{"dataset": "drum patterns on synthesised drum kits", "train_examples": 26041, "gain_aug_db": 6, "noise_aug": 0.002, "win_length": 400, "task": "enhancement", "activation": "gelu", "residual_init": "scaled_by_depth", "optimizer": "adamw", "steps": 20300, "warmup_steps": 1010, "weight_decay": 0.03}
Rows from block 4, named by matrix and row number. Rows with one number belong to one channel. Each number is 500 + 25 x the weight over its row's rms, rounded and kept within 0 to 999. All counts start at 0. Numbers have three digits each. After the name is the row's rms in percent of the matrix's.
# convs0: first 3x3 conv (model.mid.1.convs.0.weight, 128x128x3x3), inputs 42-47, a 3x3 kernel for each
# convs1: second 3x3 conv (model.mid.1.convs.1.weight, 128x128x3x3, transposed), outputs 42-47, a 3x3 kernel for each
convs0.12 105:472475476488501505499499493513519513504493495445454433508516516498502500526527535509519510507518495514514499518514504491500485466478496481473475486479478513505499
convs0.13 111:488477463504494491470458467482499496483476471558567573476474458502500488492493472520506509504491506532536527496495487526512484519533499492506495489495508475491503
convs0.14 086:532530535485495506421451478481479477500485473544538529516521499512526510499509489459460452481466460473479471493496502485492504503517509538520530501490501477485488
convs0.15 112:448496531505528536511511524527494499523488487464527502483487482512522484486515497518526506547515479533507477455470484559490468486509487481504508494510515483492525
convs0.16 109:533549572520513547497498508511510519492497514465470460527522494509502484518511488538536530488492473517511505531517474502487480468467478497514511478494483493494494
convs0.17 101:527529549502513518499500497468466446461473441531531536509511494518523514502510488449459450470464453498510509492501510465496512484508493517520522509494495496497494
convs0.18 088:477495511479515519469517532473470451475470453509493479470482464493500462516512494474476469531532517531536539505501512476471480454481480513510516493489494506505504
convs0.19 095:482505496497513510505507503492517509497509523490496508482484508495510540496504546496505549491492517496504514468491494501519519488525519515493488516494469529499466
convs0.20 094:462490512489500509507512510527522533512503521468470487467479507514526565538550573461477484472475483461471477496500477491495501506526516522516495534513502532505504
convs0.21 113:484479481514506499506488486489472467498497494497528525479486476492495497510503484545512506516493494515503505489511490459488500490491492446437431460480494444470498
convs0.22 102:511526532521510510512509517502495482454457434509519508472486483500521519516531503514528508473488455519538519519521514501523527483510498556560563509495496503503501
convs0.23 108:511533557520519533477502512481483463476483480476489474445466459491503482526525508563546549576557562512505520461479494463468489459472475529518528522502506505502508
convs0.24 085:512510505477488486444465474479481477489486480528526506498503487497494474475472462473461457476474472503506496461458470471467482487493501485477493471471480452459474
convs0.25 113:477508511483508491498503479525485492546488481488523504520516470530517444490501464467507548497511527474499503503493481574509455467479497467505515490501506500491468
convs0.26 114:487496511521521534505517533507507515499494499521522518499498464504497486519507456544531529483491467504518493551547514506523517526544500546558560428454457502516520
convs0.27 093:514546558475489498398440488470472451491479475503512492478503490484501474514521510545542537539531534492503496477498499499514500475489493543526536526521525508513512
convs0.28 097:529547557526539524483517516479476468481460450503502493463478459497509478506512493547534546564551561494504513470480490505501504478501501508512526508509515492496506
convs0.29 100:519506512542516495536512502497490481529511508504528527514502504509515493527492472548527500486475482480478485462487498502506518520516507434456453479500526460486506
convs0.30 096:461443414473464466506508509519515513473475480519509508496483453519499476493487468561545560509523520528517500533536533499509504500517499506519515462476459462469465
convs0.31 113:455502531503518519520530533521488487543497495499551545521502479532528434495518479470512513507493465517500462471455474562502462476488497491518534486503503498504507
convs0.32 118:527516564528504500527517511499497506486476483471470474483475498492494503539516523450474446469479446473485464461476464501502500509513513535543545485484491545533538
convs0.33 105:540542536517520514488503505485485473471471461519523501455474450489496477500504485550536539496491492513519531483497501473482519485507509529521522498488494503499502
convs0.34 101:469486483498514519482491498484504510490495480496510527500501522494500518516505525486496544511498537504503512488479478511522498534532510497501493511500469513492469
convs0.35 090:520560586494527546443514532484472459492485474503497498476481467508512499517521508514507518535527527500491486474474488469470477471470473544541559500503509484489495
convs0.36 090:440441437534509493567537517520520529509500502457486495483486510470481506534538536483479474491478482510497499469497498485498480463481465492507509492501504506505519
convs0.37 087:475496518468495504475486478506507516517522530470474499530520550514523555515534562517516514469480484472476484499504491521508522530538551505500499525501497529515519
convs0.38 109:545510471507495498517504495485509519494510506495493506512500536472491573504505540488503530489504560472498552500490493447487558517491502516502464519527508515513508
convs0.39 087:474489495496508512511516505492521511504516523500497511476486516503517555497514561488492529480481507487496501480490487507521512479521507526510499524502485546509483
convs0.40 096:532534532508506505485490497477469463477477444522509508498492468500505476512513488466472467491498480509506510490500501460483481479497500489500511488482491481484483
convs0.41 085:470483500469491499475504508479469460486483468481480458492502482502507468512510497480500491527537519533536534495508507448475467441459474505493499488489486513509509
convs0.42 093:460486517499500504541525516531515533508501501459467477500501542507523562556557564466475466448453457471471468505516506505499507530522519486488484521514508502499497
convs0.43 088:514476431483451436450457497485492465459471470519527504490487458521497478512504480538499508495494510529515503467482476491467475499506493519519527496504503457460457
convs0.44 110:468493457485527505500523499516475465523490467496501470512521465513516458491509457488508541505505507519521520489511507508487481512505509482498525496496502495492480
convs0.45 113:482506538488525559505519535524515532495492489502496487491491460490482460493489451598587599471479476492497489552541536502514489515529514519535537468476466469475472
convs0.46 094:482472463515492459560534524523518529503485472455471472467460467506513522536509498521511506497492500490465487525523525478482486493488487472483494475498523507512525
convs0.47 094:502503516502495492539506481525511529520511525468467467528516537521527546541527527512506503463465485458454459511518519510503511522510519460476490512520536504506526
convs0.48 114:582540554583533525537504486501510511485483484510503511497502496485482475508494476524514497461465454484492486518517511523513520492500495526542535481497492527536523
convs0.49 091:449454407497524512511532548507502488485486481497490471507491448518495468517512492404416421523526532511505506517517512506516506493503497462468456459480464474481466
convs0.50 115:555553579527515541557519523504510519488483476462466476526512498514496468523513478478491476492502486505501496544525506518492490504491490456476473468480475519508513
convs0.51 091:443467500478501501499493482524511523512507517467474484504506533508518559543548569485493480457467472469480485499504489514512517527532542492493488524510512510499507
convs0.52 097:470490488478501493471494501478473463489478466486477451452462444490486444514515484472477480512514504506509506470507503459475479453473479507493499518507508522522524
convs0.53 095:482505513546556542534540552507499499500496507468469468511508499511509478511507494443454449522524514509509504547558539474497480437453444487494487502501494523524514
convs0.54 103:462456442499518535527530542497494487482484479477468458553532490524507477525522502450438451556545539521514508517519501494503484505502495402424392446464445457469456
convs0.55 101:506515548509507511499488482517502529519507519487481472495491514523532552523507519514516509458464477459468467518496502504505525529529538470472480519518524487495501
convs0.56 098:450476509486504506500499489516514529516497514456464487502510538511521564543541568469480473456467470466472473499509497507508519517530526491484478528520499504501499
convs0.57 116:581513506525475509500475508462499504475504528509523526483492519467497556479479520526475457501471474482486495457475505423489554475479502538497456498498461512506497
convs0.58 102:450469507506496515540535546495487502487479477499521532503511529477497522544544536457464452452459451496501478481485478477484479514519510549545540556541534548543546
convs0.59 113:551529518548516503537499504490475456514508518510528516524508505533516514522494483523515486489475474485485484482482481487485493534520522419443450462496524478491508
convs0.60 098:471493531514503502551534527530513535498483489470476481498504538515525555553537545470470457441444442472479459510517507501497502522519514485490489514508509506499502
convs0.61 089:516543554490512525424483498474470458492489467515510501478490478500509487516515507497489479530517521478477476472484501474489501464477490539520533520510514506502499
convs0.62 100:519550553501522505453498511474473471478469467470480464449468459496507463519522493572554558561550560512519524474486498488487485469491483517513522516508514484496498
convs0.63 092:466482457522541539521545556491490481485480481490484478513503470519501468514515498416420429528529533504492500545535534503511496477487481477487482501512496503509498
convs0.64 105:512507488535517484560526521514504533518500506471473469494486498520536553548541539482485477482477465478487481486503500496501510497507488481506510476500535469487515
convs0.65 082:518515516494501489456483490469472468483478465514509475504508486500498472481492460464456448471476462504502499472476492463466485500507514501490497483478475472474486
convs0.66 099:509534557486495503451486497475471456472467469466477467436456453487508483527527502556549545572556563503507508472483509470479494456469469540529535513510516520520521
convs0.67 102:469443397473470468492513517504508500478487493505505490477479439515494475510498475525516534494501521529515513500510501501507487506511494495507500451467447450457447
convs0.68 111:520506504499508506462468479487502508473489489523514509486468469497498489513507487574569580529525537489508506525512483533528501515542502491501500473474480458469477
convs0.69 108:497480485519494476499485482494490480485490495490525506515499486513493488497499492533519476501498479505494478454506498483478482492500488494501507476502524461478522
convs0.70 095:502539559485491493420465479459460445477485478471474459491515517502522484534529504553538540552538537497499496474491513493498504470474483541513526541530531517519519
convs0.71 087:466441407473477480506502518497499485478485486466471440523507476519495474501495490457462457479488483536523507519530510487508511491510513412438407470487468442454442
convs0.72 095:463487505497513510478503518491487472479483473449461446529530516514517487517505481463483459543542528514523519521547525485504476411429427454450452524510513537533527
convs0.73 081:551544541501496503437454463489494488504498482553547530521519516514517507494505494499487471483477465503500493506501508494491497513508499523507513488486491460469480
convs0.74 118:523520545532510495498497490497492472479484478443456436515505495513516501514503487439448433547531534522522530544548535490517482488491485457464455494488486496504497
convs0.75 117:469506505493511499503489489536500512546497502464520496521500494507519479466502505498521514521502489521507491468471484543503478478518523471508519473509530482488519
convs0.76 095:459462418434444450441466487487483473476478475525528498495493459514497478506513494500483495493495505517503499457464474480480481522507497520519522513521516461472464
convs0.77 114:460463467515518512475475477472487486479496503535528542516507507482498518516511471530516527516511526510518514529526521455490516539547511518518518492499501473491494
convs0.78 095:442469511466492506493497510532523534504496505464464494460465506489516559531539562453471480455475492462479477503497476491496490516535517531523505546527501554530516
convs0.79 084:539531535490490496438453468490493483497488476551546532504518508513519510494499492493487486478465463491484484499498505488483497501506506511491493494481492462463471
convs0.80 113:551500482508478506499477497462494530475506515501507501496493525464504578483495542518509506514518528490509532479499501426501560482503517504490449496492492494489494
convs0.81 103:513502501507506523524516537490507502502504498502496521465474548451484574479481552457456490476487528468490520473462488454479544502489508555520483519509478529522501
convs0.82 095:487508548475472489492485482515505527514501528462460467479484500516520556509510520485481489476477485474472473499495508522523538513504517488479481524515516509502503
convs0.83 084:481494512474483488476499504496487475488480466463466449476486477506504487512512501489494489526531513523526521511521531451470475438455479522512516500489489509511502
convs0.84 084:530517522486486498449459474489503496501497494564551539503505498506502501479486479480463455484473466504504495484480494482479485499504498493482485473467488458457473
convs0.85 099:521497497530482477503489485503499494485490504496537515522495479515503493502517492529512485501500479515495490448487511502478479511496487477482484467495515439481510
convs0.86 097:528551586484502513467501513457444435470465457467464443508512496514529514512519498501491496538521512514520510523514526459474497478497486533521539520506511513514517
convs0.87 110:506492527532522526479481486511499518534522528509503472486462482494504520501487502521525515478474472494502499494477480484468502526532540493501506529523519504503506
convs0.88 099:503526526499531540510518532489484484462469469448450433524506474523509478528515490425427427531528532535535539511503490465472460473476483402418400442443428469474462
convs0.89 092:516530553504509520462502523477469453472466454511510507472483473509520511501512505517514511529527514495506493483485497490502512479489482579579579516506502502505504
convs0.90 103:487508521518501481536538566501486495497501517460495478504522536511536522515521520556533453527498450526493454438503513470520512482495494525514540492512548494513563
convs0.91 088:462469481441450471424451476487488472479477464532532488496499489509504500481481466498486489456448451486484472474476518465463500498511518530518514506505508478484487
convs0.92 096:516525534512525516482510522499505483490488484510522501451466444483496478516512490559536529492494483537539535503510520476487520477505511539526536496491499493492501
convs0.93 107:501508510496509536494504543480503472491499498510509519476471527476490548490482524470460496476476528478489503488460465486481524512494494558527496505500458521518468
convs0.94 081:555537538510501507443465490486489479503490484555551534521524511511517504500506493502488477465462448501498483509499497494487493512506502510504517484485502460464483
convs0.95 088:456484490501501498539521519522513540506498506480486498480491530497518559571573588473491479465471482484491487493502497511506507517530517470479477495503518480484502
convs0.96 096:453440386514525505508528541490494479472476468502501484500486440522497465518511489401411419501505508521506504503506496491504492495504494436456433443469447459468458
convs0.97 101:498535564498528542485519539508503492492493498479476471498505504497505471529525495575564578511503506486494497552556542527533503466490480523531542522520521494498497
convs0.98 103:487502511474515526488501505506531497507512511507514534501494499500500512489495545508511542492483509495502517495505477525517504484515517499492473527490459517494455
convs0.99 124:499530547528533530533531543510499487536495491509536541549510460547514416516511462479476494501478456504499474509476453557487442497474486489508518484486470496514502
convs0.100 124:542502454497478488514494499482498525488512516519511498475480536449496607489494553509513501496511518470510532478499501420490562487498485513523483504513524509518527
convs0.101 091:457458459494527532521531554493494485478483484462465440543527481535503468520516485448451450501497486525508520525519502507506496499503516405432394466475447433447424
convs0.102 090:456495508465493512485509484519514524508518532470474509513515542514524559514533558489495504462470494479479495506499486518511516509521526508507502523513495528515500
convs0.103 090:511515515465481504454479496477473467482483459524522508484490472512520497491501484496498492462463453466460458477498499466486503476494500509502508498496494484489489
convs0.104 108:528524533566546549522517527505508518485488493482498489522525525502508501521524503565556548493487491472477451562568556547543544515526491527559549463468480464460463
convs0.105 110:492501512518549541493510527493491493503497514525529521497485447526515485515515494452455463514517495511521514529530525476514522507531523538554544473488479459470461
convs0.106 094:507514526490499521499524507509499491505500521496491505514491499528542561484498531535524532504497497463468484490495489512500496526527541482481475528517509536529518
convs0.107 089:490506509522509503559543537531517545510496504481483484489503520486503541562562574469467457461464456486488469495513495482483497520524507484498505495495516501490513
convs0.108 099:420457514506499517541527547506499511486475471485504517504510528485509533547534532472482452466471463486488458511507501494494492518522498514530526532517520503512513
convs0.109 105:516510529514502510505517507506513501508506503485483468514510511515522510515527518479487479520529512515528513486483480476492481452464471495494494474472477483485479
convs0.110 088:510514526482510518424480509487484470495485460526515503500508481508519483501513493502497491472476465500490496500515506508529530484500492535526535512511515492494492
convs0.111 092:510503520485474495497469463527516522518515527461454465534527539513521549526516534504516507469477484459457459510504515534522529525512523472475487514519536528529534
convs0.112 102:464494509524510491498508516501498492485498493456469455533534517524522498522501480457472457527524514521523527538551530472486465409417425461462459521508502531524520
convs0.113 108:492469470510519534455460473484500510489486491535542560530527508513520494529518476548534519538533536502508502559558518504492466519537485466489472489496508447468477
convs0.114 092:458441396491499493510521535504498487482482478466462444527508475521495473512510503433444447494502505527513514518534520510518530497502503416436414457473465440450431
convs0.115 087:456487503468499505484495487510510519513509515466486509510511556508530556526539579493499501464478492470479486505501484536532533522539547500505500526509500518516509
convs0.116 092:502519522468491493442483500481468462486479457499480468479493464492495470488495477490493495454464454494503499484495506467490493477490493506503503491491490496501501
convs0.117 096:549563560505508525434462495473470462469474460517517500488498507486504485491500483550538537540534529494502486509519513514522510488514496559542539525524524510515517
convs0.118 099:524552556503530523445490522473485468479473462519518495481501504498501473513520502563555552534530531478489491492497502525517501483493485529531546526529536498501503
convs0.119 092:444490482497530511486510521483483467497488480494484464486485460485478446515505475485490480502506507496499497501531541500513505444462464463461462519520513524526520
convs0.120 099:553546573543523527536521506498503493504500501481481480527525499517520496525533524495499491509519502520528527499500487500497487454465458472485493475473486473480485
convs0.121 097:456452448500509525517499495486487490506491495518533572510523532482493523522523532452459476485491508531531536486505503492494498500504503479490469510515507508509497
convs0.122 088:464465448424422443428458488480486468473481466519517483471485464519513489500512491514493497465468473497492492457466485468469482490494498526520525537530524491496491
convs0.123 097:460460499486499497499486479523513524524515516469475465511510545501511543532528550513511489464475477464470468508515509499488504538533541490500497533526528513512520
convs1.12 146:464473469476486489452463463509502510490488486485486486519512517502490481506491489495501496501503499519515522523518507533522509523512504462471447446457423446449427
convs1.13 097:499496503504499507530535531497505525511506497515513503481479490507509529524531537504499490490489490484487494457466460463473476457470477524526537518506506550554548
convs1.14 076:527505473537517486546529496540526539527511521532519525508501483527520509518510493463480459478488469468478463522513474533522491534514485531517511534516505519507496
convs1.15 108:547519497494471453526490463496503505525510502515513512508505500505481441508512502523503488499480464491497508480505512464467433474502518550527509524477450551524501
convs1.16 136:484482465501498487507503493512508507514516507505509506507489474505489468495478455499488480489483477482475471527492457541516488510487459490477436499498454483472443
convs1.17 100:503486469513500485525513497564544556514498504514504511504488469529520523499487480442461442483495485484495487491476437522513492517501487513499480519510491518515496
convs1.18 076:502486465494478454490478459521503524501482502506491500515495472501467429492466448478491465492497467500505489529517481508478420513488459505503484476462416467459434
convs1.19 096:517520543505503530490495533498467431504507515491510539488487503491493507493506528513523557505504523509495495491487502482473486486484503507503510501507541486503558
convs1.20 070:475484516469474518478490540494489471486494494460473496487487505462474506483498529525527562513510540524522546491499521475488522484495544488488499466483500478496522
convs1.21 124:540525531497501522510515516465487509522515508534514496483495522492514534495519535522508498490495505481494513468495524427490529460497525546542545525513521540529525
convs1.22 103:493478472510499495490492474561544551511498501508498499511512506533535539519501487450476464486505496498506497508519488557567540528513487492489477497494470463472442
convs1.23 104:529503473528499464511494477541519536527501513503489497538504462551524487513491473474490457486504473498508485540510445562532459531500459573529492534500466475466449
convs1.24 100:521509491521510490516508488527518526533522530544534539494489476498493482492491482476483469477480464467473460500497476504497474502494475533520516540526520540531527
convs1.25 136:509498493477470455501493483492491495480494521484503534489498472498473422486493489520509482535495442506490463487516483502486402480495466476522540470495484497509504
convs1.26 130:503492475518515513521526523550546540530523517509518514489468452516506509510513511472469459492491490513508507495471436514509499515510499499474452535523516517524520
convs1.27 078:527499465531497451524509481539517530544519528516496503537512471542520477524509488473491464470488462483495474542521455556532460526502459595563531568534503484479459
convs1.28 096:511489458512490455507494473537519540515499520492483495519483440522498461502482464467473437493495460506508488522488418536508444512488457558534500512505475465475459
convs1.29 104:542533525501506508516511501427474506483501510518511506476489505480502505496513509558521495531511498506501500514521518453492499467492495516529514504509506541523506
convs1.30 088:513499493498487478522492470500495502515514516527515517487474469500488476490473445489484475493496483471480463499486470494488459480464423533512501554527522560528524
convs1.31 120:518516506496480448506497472512509497503509510508516513518510492518467388510514498527506491519484443497494498502515513505469383488510507496509517502480433520514499
convs1.32 113:497502502508516528494513532510513507489495481478495482503498506481475478511520529517508517507497511540539559510495494515508499518528551474478462457475443467488481
convs1.33 093:518496471522503482518502479536516528514495505512496504514482453536513488516498481453467444488502483500512497514483437548526481533505474565530503546524497514500473
convs1.34 135:509511525503509542501515551498482475502512514499522542484482492490496523496507531502504523502498510505487478481473472479475490485477482509505519501507537509525568
convs1.35 081:530500459521496451511497470530509529527506523516504509547512457542508458516493461482493458481489460473480463563530452554514445528495460533501465505482447468468451
convs1.36 078:506512516466474487474479484485505515493488486507496484500521519492504517511527539504491481499509525516523545494512510461511533486515542491502496458486498496514509
convs1.37 067:494501512498497508474483514499495471492495483477488498481486510488490492516526532518509541534521540541539544486481510481477487501507525490484492482486477496503528
convs1.38 118:507487507497483519487478512508503510503499506503495508489483518486514579502498517491494516489501537506501493490482504483520594492488489509520574482517629490511591
convs1.39 073:504511538501503535490498546504476440502508524485505542486485498487494510489510541513523559508507528510494499489485499478472490482483514501493496495501532476489543
convs1.40 069:508486461513498474508500479547529548509497513507496510509495474510500486498484475460480448490501474494503485514498452530515473517495467508505481489492468479483465
convs1.41 082:488482470481474461468462452511498512500488500499491499515498485495471448490463454488499479488494473503504493528517488505480437519493474483487460454452411446445422
convs1.42 063:492499510484488505481503537498498490493496483478490496481480493473484496512532549508501522519516538542543562477482499481492508509529566485485483458479470502528540
convs1.43 073:518495480546501471553502453493488506492479494520499511491469448545515473532504457515511486527534496496507475499467428552517441534492418537508487594533496569509470
convs1.44 108:517498470503477445512492461493495513493499520506511533496483459521490442512498470517503470530500453508486446493491447539497419521487423465503535490509535505538545
convs1.45 126:515499484505495489512503501526524527534532533518520523504486461513501491484477472480477457471467456481474465504485446503495473497486473521505491531522520497491499
convs1.46 087:489496498465479489462486505456482502495505504509495488500510507500515526474503531545523502526513513513516534515530525474510537488517562487507499474496507496513525
convs1.47 064:485494494488502503471497518475490496482499493494494487484486490494500499496521527534507497551519520541534542485491499495499505500519542473487480459482468512520526
convs1.48 122:510510499535537540528534531525524520501503481491498487507497483500493474525515490504495485496492492514509512524491452543520493517501480483475443480487454471476458
convs1.49 094:510501494498482467499476456502496496504500498523520521505492483499482454469450416509505499503498482472467444502493475501482435473452400521512506536515506550532525
convs1.50 139:492500473490499482481494488530523532498493497498507503521489461511478464498479467489478462496482478504493493519481436537497476526505499477461421469463429456457441
convs1.51 061:486496513486490506474489523496497481489495489469481496479481497484491495514529538516507529533519536546545552479481500478482490508515539483485490464478470503520534
convs1.52 075:502493480492475450476464450524506518508493501498491500525504479508476433479455436490503480479482454498498485529518480499466399498472441512505481483474433465467450
convs1.53 086:496496493487479469469464459503501501501500499515518513526502495499471441455435419518513506488479467471462460540521502518483438491465449490500483486482452485481468
convs1.54 101:518509502500490479506482464500494497511508508522518520501489482495485466477462434500496487498498484470472453501488473496490458468457416533518505545523513554527518
convs1.55 127:506507511504510508485504519486492487473481464461469475483483493486492495520530533521507514541522535557554563506503518497494502516529546487494493476489469521527535
convs1.56 067:492500519494494518481496535496492472489490476467482501481475491477486498516530541511505534524520546541542554477476494480484502504513543485480483465478475502521544
convs1.57 114:506505530542536570531509531515510515532514501519513516499496525505520576508488514491510524471503538489494501518500503517541603521498513534498471537513526494475501
convs1.58 082:459463476480480511491508536502500495498494477481499502472462471464470484505518535511506530490495520520521540492480483478494507482499531465460460467485482487516530
convs1.59 132:512515515506514512518509493439470493470489499506499492487502521487502505503510501579548537546529519504504500530537545484505513475490484492508508505511504540518501
convs1.60 069:495500505487492505483507537501505495493498480484496493485479488477483494510533546506494509515509532545547570480478490488499511512534574484485476460480466498523533
convs1.61 082:535508473522500461514498468539514528534509519521503511540512463542514468501480446473490463477490463469482462557524456559522454515483439568535501534506470485473450
convs1.62 106:517497476526495461508495480532517535527504523494483492517487456540512472513494483479487455479487449508511492513491436532504426517491460562536516535512481471473460
convs1.63 092:508501495495481469488469453506503501505502500526525525510495484498479453458436407510506500501497484467461443504497482500481438462440394514512503519506496526515507
convs1.64 064:484480486471472486496498509465484494502504505500489483505507509479495518498513529562536525515506521499510539501519535464496539482502544477495507458488523474498518
convs1.65 079:525511485529517493525519493533519530526515526537524532495482465506496481502497486467478458482489467477485467499490457508500468509497472546530517551538526546536528
convs1.66 104:519496473518490463504489479543520538529503515498483490534501466542513478521501491473488457479494466505513498529505447541511443524500471567533501528499467471469456
convs1.67 086:518504497517497483526493467497494499505505505525515518491480467518508483500477438505504493505510488468471445494481455502490441482457399527503492541516512547518515
convs1.68 108:520511518507497510523534545527532553530525526516517515499500509518525547513525542475480471469471472502499492483485468506513505504501485552554577528516538518529537
convs1.69 130:529512511522508504539523511469490517512508509533519500482490516502508518516535540540518497505498496479493515474497513452495510461506533515518524540523510562542518
convs1.70 098:530507479542503460509489478534520532536508517497480485543523490542522479518501493486501477470490461498506491537523471539514433512492461593560533548507467463455440
convs1.71 091:527519509507501487526503484503493496526516517529517520489478477496483464484474457492494489485490477479483471497488483490486456483478450562540528562531511561521522
convs1.72 096:504499496508488467467460457504495506516506510477480479534511504528498456466451451510519499478478453501494489529515485539497422512498485514508489491480442448453439
convs1.73 070:538513482538512479546531495536523529539523531541526530506501483512509494511507492467483470465481466461476462523517483530522494525511481530506500538514507537523506
convs1.74 149:505500499518491468500492496513510509525512510515514506521503495518485454486478481501502495461461446474473473503492471508470411508496488528513503540507484493492485
convs1.75 112:509487478495469457532490468491499507512504497513504503492505509495477439503511495533512497511490468484496503474516523460483449451496503505514522524494466547519494
convs1.76 104:503487470531506476545510463503496511506495505538517529494479459536517480531506457504505487516521494482488452487468435534509452520483403522504493589553530591549513
convs1.77 106:496486490502495529515519524555543560522509494520515512487466463505524558508505507449455448489502515500499495448428405494528551492490480538510516535523565553552570
convs1.78 075:476493526478492540478499552502491470483490492456478519483482499464480506484502536518525563514514545524516532499502508488500523491499543483481478474486493477494510
convs1.79 073:536514490536514484550535501539525531537523527544529532502495483508505499505501489464482470468482473463476465524518488527521498525511483541517511545520513556539522
convs1.80 123:516490514514486517512487505503501513515497491522500498478485545492518598516499519489501525481507551494501508490493531482527616501494507525521569521518603531520568
convs1.81 096:496500534502513582475490560518495471513503484499509531502496523487510556496503525492502545482502545504494491510491508504516568505492499494501517481513574463494564
convs1.82 117:488497509494507518463489513488490480472485468462472489485486489483501520512525535519508518553534554554550562507508513511514539514528556482487479477494493504511534
convs1.83 082:490484472485477467471465455515498513511494504502493498527505483514490469507481466487500477487493476505509499527512473519491447535508489474472441462457419448445425
convs1.84 091:528511488525508485525512490534523529537525530543532534504498485506501493501498489470482472469478467463471461521515493523513493519506484525507505534514510534519511
convs1.85 117:520511504523509501538525510471488516509504503529517501483492505502514517521542542548525495507505504476495520487504503459503509456509529503515511529518504550534516
convs1.86 101:503487461523502481516504485537519538517500508493487484519495464546522507520507500464481451492500482510515505497478427527507465545525509501475448522503481466466453
convs1.87 116:509508506499503497496509524488496483481493469471475473485489499485488477507520524523507514528508518548550564519506518503492480515528549497500503485491455534533535
convs1.88 096:515504495501485467507484465501498504510507510521521518500486475501483453475459430499495483486485464472470454501484458506488437487467426544531512543529500522498482
convs1.89 079:502475449501486466500497481538518535528511524513500504532510475539519492524508486462484456480496474489500486533520459556539491538520489518489462498482454464465444
convs1.90 114:499491478521486468506485459501501504530507484538508464489482484497478472522520515522499492474485507463498555470483513457479514450499554490485481522502493510512503
convs1.91 077:536517489533513484545530491517508521525512520549530536494483464522514501519509486478490470485498480473486469495488451519516488530517475561543523600567545606573540
convs1.92 095:518495475533505481511493472549523539517494503518502506526486448555527489523497470465478452499513486501509491521490442562526464535502460563520491552510473505485467
convs1.93 110:500510553490516580477503570507489466517520516496517549492487502494507538495502528497512538488504528507495483515498500517521547518504508509493475496503532473490539
convs1.94 065:540511478543516479550533494537526538534522533539527532504496481511504493517507493466480464469478462470475463514509477527517490530510480517500501526510506532521513
convs1.95 052:486488506467466485479493516489494492501502493489491492482490509469481502509534550510506526506506529524529549453490526452484514494514549493497514462486495500533541
convs1.96 097:509499495505484467505481463500496497501495493531526527499489480503485456473457427512510502502501482469467445496490474496480432473455407527513508547519507554531527
convs1.97 101:510494482505478455516504499509509506535526520508513517501485463515496456495484473503506489472472453486474465529519472507490430508492468499481465506485464498495491
convs1.98 097:512519546499505537495505546493462427501500489491513536481474478478473468488499514511518552503500512507493490498487498475464458478479485500494495492493506492506551
convs1.99 167:516530522519529508507515502517507489496498497494513510517504478512459394500477463514505496511481443494479472494501490506473404479478460481495486478474428474475464
convs1.100 153:504476479511487512504477488499505525507502502505504510479476535491528612506498519496497521488506553499500507501492524484544639495501517509507547496532627491517576
convs1.101 091:528520510508503485509493470507496499526517521528526529495479467496481452483471442490490480490488466483479456490476461490477435484471429552534523550528508543522523
convs1.102 065:491503529494489513481487525500488460496500495482495512479480493485494504506520534513511545525517542525521532473468487468470489487494521489485488481487487489496519
convs1.103 072:526504469527508469534517482540527542516501513525512525501484456528518503507493474453468437486498473485494470501482426536525482524503461548532504555542515560548523
convs1.104 093:536521509535510491514513492544541539522520514503504492494484479510489477542531512455454449468467463533519520474463450515499475522502481522509507524518510500505493
convs1.105 117:506503489498500492509516503542530534516504508496496497510489467507491475491483472461463446480474459508507498498485451522503472513497482516498484522505490513510493
convs1.106 086:511512528493495499492491502468469449490498488492492494478489510492493486502504504543529556533518521518513508508508538483479475487486484504500514508508512520508526
convs1.107 060:481485497471472495484499525493504503493502494480488489495493506465483508499521545532509521507502527520529561490495514476501539487511566485490493456490497485515528
convs1.108 076:479477487477480506479510537516514502504497475499517516466456473470474491517536555477475502480489519525527551469466474475502522496523568478471473469485482494525537
convs1.109 135:484483474490490486484484474515504514509500503509504507518500488514500486517497480488496483493499488495499494530509481545527509534515500460454430450453428446445422
convs1.110 072:530505473530511478517500475532517534520507521525511523520506477524514496502489471468483452482495470474483460521511461546535491512492451543529510535524509475466452
convs1.111 081:484497502497508515462484502482493495471487478480480481489490499487501514508525535530509508556528540546541551493498512501508529506520543482495495474490487501499510
convs1.112 099:496495490506491471471470471502492498515506507490492483555527513530499459469455453526535520477477459489482482560540506552506441525502494501492466503487450459463442
convs1.113 096:505494490506495499534543539535537558507502494508513509488472476508509523518531540458455440490486485508509509441434418472477474474485486534522536511495505549560565
convs1.114 086:526517511512500487519492469503493495520510507530518516497486482503489465480468444499499494492497484473479464495486478496491457479473436547524515560526511571532527
convs1.115 064:489495514495492508481485516504498478501504496485494506479486505487493503521535537512508539526516538533530536467475507466471493497504520485481497475480487493503521
convs1.116 088:501481452510492463508493467532518536516504521518505518493469436511494469505489473462469441489493464494498475498477426525507456517494459550533502540531508519515498
convs1.117 084:528496472531502476539528507545527536546525529521503506523507480548531503550541517461481463466486469484500485530514462556543486544530488600551525571532506511499478
convs1.118 083:504482463520493464521515496532521537554537555495481481525509481549529495542531523479492464468478446491499483538526463547528460513502466534517508534517497473476455
convs1.119 068:508507499494479458470457449519500504506496491494495499526501487506475437453427405501513496482483462492486477526519491500473408477458429515514493487481451484485473
convs1.120 115:499492479518512505490488470514508527501496505504503508516497480527512502522491478496498477503502489497492489518498466554532518527495479450445431453457444440443425
convs1.121 079:493481502495494541505507529493487492496489479492494501472472489497510555509520531499494512513512543492487487453454462464482530468464469500497523469482527505520557
convs1.122 075:510491462539511469548511457509495514510495507532508521494477446538519480529505455497505476509520488478494458497477427548526459530493402544522497602568535588542497
convs1.123 067:481492499482491498472492524493500492492499486477483489474483501483491493503522537517503517535517532548547560482484511483486491512523551476482488464479457513525537